A small self-supervised audio encoder (BEST-RQ), trained from scratch: log mel input, muon at rate 0.011.
Rows from block 10 of a small self-supervised audio encoder (BEST-RQ), named by matrix and row number. Rows with one number belong to one channel. Each number is 128 + 32 x the weight over its row's rms, rounded and kept within 0 to 255. All counts start at 0.
After each channel's rows are labels from the 100 clips, of 14848, where the channel reaches its highest value: "loudest band" is the band of the loudest frequency at the time of the peak. Only what is clearly more common there than usual is listed. The data: babble in 24 made-up languages, each with its own sounds, syllables and stress or tones, from a formant synthesiser.
# convs1: first pointwise conv (model.blocks.10.convs.1.weight, 288x288x1, standardized in use), inputs 96-191
# convs3: second pointwise conv (model.blocks.10.convs.3.weight, 288x288x1, standardized in use, transposed), outputs 96-191

convs1.112 [ 64 179 127  87 124  80 151 109  62 117 143 124 154 112  96 136  99 119 140 111 129  20 156 188 155 137 150 138  82 129 126 156 118 112 151 154 105 133 100 112 134 114 105  98 202  78 206 160 124 148 149 171 128 170 142 172 157 115 155 100 105 155 179 177 130 151  97 123  98 150 135 141 111 184 136 142 227  87 175  97 111 116 145 133 135 124 134 111 143 152 106 153 160 178  80 137]
convs3.112 [ 93 205 153 127 161 109 116 113 138 118 114 128 141 117 130 132 105 138 122 156 134 126 103 135  80 156 141 132 170 109  81  92 139 134 156 138 129 170  76 137 156 112 108 206 167 158 167  79  57 136 123 138 146 145 103 128 118  74 162 197 130  83 112 114 158 107 192 151 139  60 110 149  88 108  62 161 118 123 128 131 168 128 138 223 168 105 133 121  87  82 100 110 143 179 121 140]
loudest band: 500 to 1000 Hz

convs1.25 [186 130 144 129 156 148 176 191  60  75 145 138 120 110 151  90 201 123 122 169 116  90 107 116 103 138 121 168 104 152 124 159 108 121 100 148 148  61 155 157 132 167 173  94 191  73  66 116  51  95 110 196 126 117 195  99 160 111 164 138 156 135 134 131 165 130 128 107 165 125 170 176 149 128 115 117 149 104 134 152 146  97 167 123 141 156 137 109  97 153  94 110 149  98 126 111]
convs3.25 [102 158 155 143 160 119 151 124 138 120 127 133 177  90 132 116 138 128 128 115  45 117  95 170  95 130 106 133  78 101 124 109 176 150  94 166  80 137 115 136 113  88  97 146  58 136 149 132 122 120 151 122 122 106  99 159 201 135  79 132 103 152 122 167 102 167 205 131  89 176 117 175 244  72 175 152 163  97 137 128 110 137 113 134 113  81 125 126  89 197 109 115 149 152  92  73]
loudest band: 4000 to 8000 Hz

convs1.236 [214  77 121  66 156 171 125 126 159 129 125 136 116 155 146 154 122 187 138 121 110 131 163 102 179  64 140 129  99 144 168 117 131 155 114 158 166 191 110 133 114 140 168 123  14 121 120 131 119 101  88 107 154 108 111 133 117 107 157 129 123  96 184 118 154 120  96 142 132 152 124 172 181  98 117 125 140 105 164 151 110 130 153 141  89 110 120 105  99  67 156 159 147 152 111 104]
convs3.236 [ 96 185  80 134 121 166 106 137 122 136 122 119  98  78 107  97 132 124 111 111 119 124 173 137 124 176 121 134 189 143 113 114 112 123  67  65 114 113 145 123 202  90  98  77  63 192 142 135 121 124 119 109 148  86 133 124  89 174 141 127 131 105  90 102  79 100 140 124 163 133 134 125 140 102 183 162  59 179 161 122 146 121 122 200 153 200  69  61 129 139 156  91 114 136 154  94]
loudest band: 500 to 1000 Hz

convs1.0 [ 97 128 124 109 107 124 136 114 114 160 115 170 131 176 124 157 101 130 123  93 105 115  24 127 106 162 117  98 167 156 114 146  90 143  96  97 147 118  57 150 190 132  70 101  97 131 102 150 143 148 167  81 140 120 150  97 153  96 139 116 108 116 139 151 218 108 119 147 115 180  89  68 142 136 136 151 166 108 108 144 130 162 128 158 179 106 173 129 177 126 147 134  78 155 135 125]
convs3.0 [182 146  84 134 133 140 152  79 153 113 173 118 123 186 144  92 140 151 136 122  99 103 122 132  86 120 159  74 197 149 125 102 183 128 117 104 160 111  96 134 160  71 153 210  94 179 143 102 127  95 135 136  94 150  99 129  85 145  89 125 145 112 116 166 120 100  97 141 107 115 152 104 131 112  71  57 106 137 185 114 128 124 183 212  99 111 136 142 142 152 187 170  95  78  94  77]
loudest band: 250 to 500 Hz

convs1.99 [110 122 131 129 115 148 117 174  96 114 124 126  63 194 139 158 155 155 158 143 102 121 151 140  87  86 142 123 142 117 129 140 119 159 186 187 133 165 113 133  83 121  88 120 119 147  84 138 196 150 113 127 142 155 102 175 173 126 126 124  99 145 150 156 120 130 170 107  66  83 147 146 154 123 147 123  94 161 146  84 157  83 127 163 147 106 123  90 131 122 106 142 172 126  82  74]
convs3.99 [129  56 165 126 124 106 105 160 182 141 112 134  94 132  95 158 169 123 204 205 109 132 134 167 158 105 120  96 189 131 143 186 106 139  81 156  78 105  99 106 157 100 144 174  90 102 133 150 141 116 113 134 193 117 143 108 157 145 106 109 114  85  88 171  83 116 138 114 178  86 119  94 115 109  84 129 157 162  88  79 120 129 132 124 122 163 139 125 125 119 144 138  80 138  55 114]
loudest band: 500 to 1000 Hz

convs1.145 [124 133 212 140 123 112 138  99 148 128  93 110 214 127 109 135 133 176 139 136 135 148 124 113 108  82 143 129 132 101 183 111 255 136  88 151 139 121 150 127 129 154 122 114 108   0 121 101 175 154 157 123 122 137 103  50 129 100   0 137 125 153 112 139 111 101 116 122 119 120 103 148 136 141 135 133 104   0 186  59 162 168 124 128 153  96 136  95  72 126 122 162 121 110 120 175]
convs3.145 [148 114 132 119 146 137 179 121 131 108 116 114 130 165  99 132  75 160  40 146  62 120 129 165 144  55 100 112  70  48 126 202 112 117 171 121 149 131 158 120  83 124 114 183  57 210 123 103 163 123 127 124 122 164  75 127 140 157 115 146  72 159 151 139 174  71 157 101 142  76  95 120 122 153 132 158 146 133 142  91 115 111  93 133 193 140  85 159 136 121 163 205 105 186 131 117]
loudest band: 4000 to 8000 Hz

convs1.48 [171  83 129 153 199 152  98 147 139 113 115 145 121 131 163 116 169 129  75 151 129 114 108  44 107 120 133 159  56 153 125  90 104 185 122 118 140  46 154  32 130 151 142 147  98  68 127 123  87 197  75 165 126 129 112 107 155 154 122 162  86 128 163 151 161  79 127 134 106 104 158 127 142 138 120 101 140 124 136 118 135  75 161 131 112 120 144 115 103 121  83 139 130 172 170 106]
convs3.48 [135 142 151 141 139 224 132 116  94 110 169 127 131 112 104 125 132 160 161 180 169 138  75 221 154 162 103 139 110  93 107 190 201 158 178 184 197 108 139 104 129  96 108 171 163  90 106 148 135 153 127 110 156 107 164 122  93 120 143 157 167  67 142 153  92 166 131  98 114  77  78 149 172  84 119 161 164 176 134 126 127 164  78 149 102 149  44 135 117 175  86 155 135 175 192  63]
loudest band: 4000 to 8000 Hz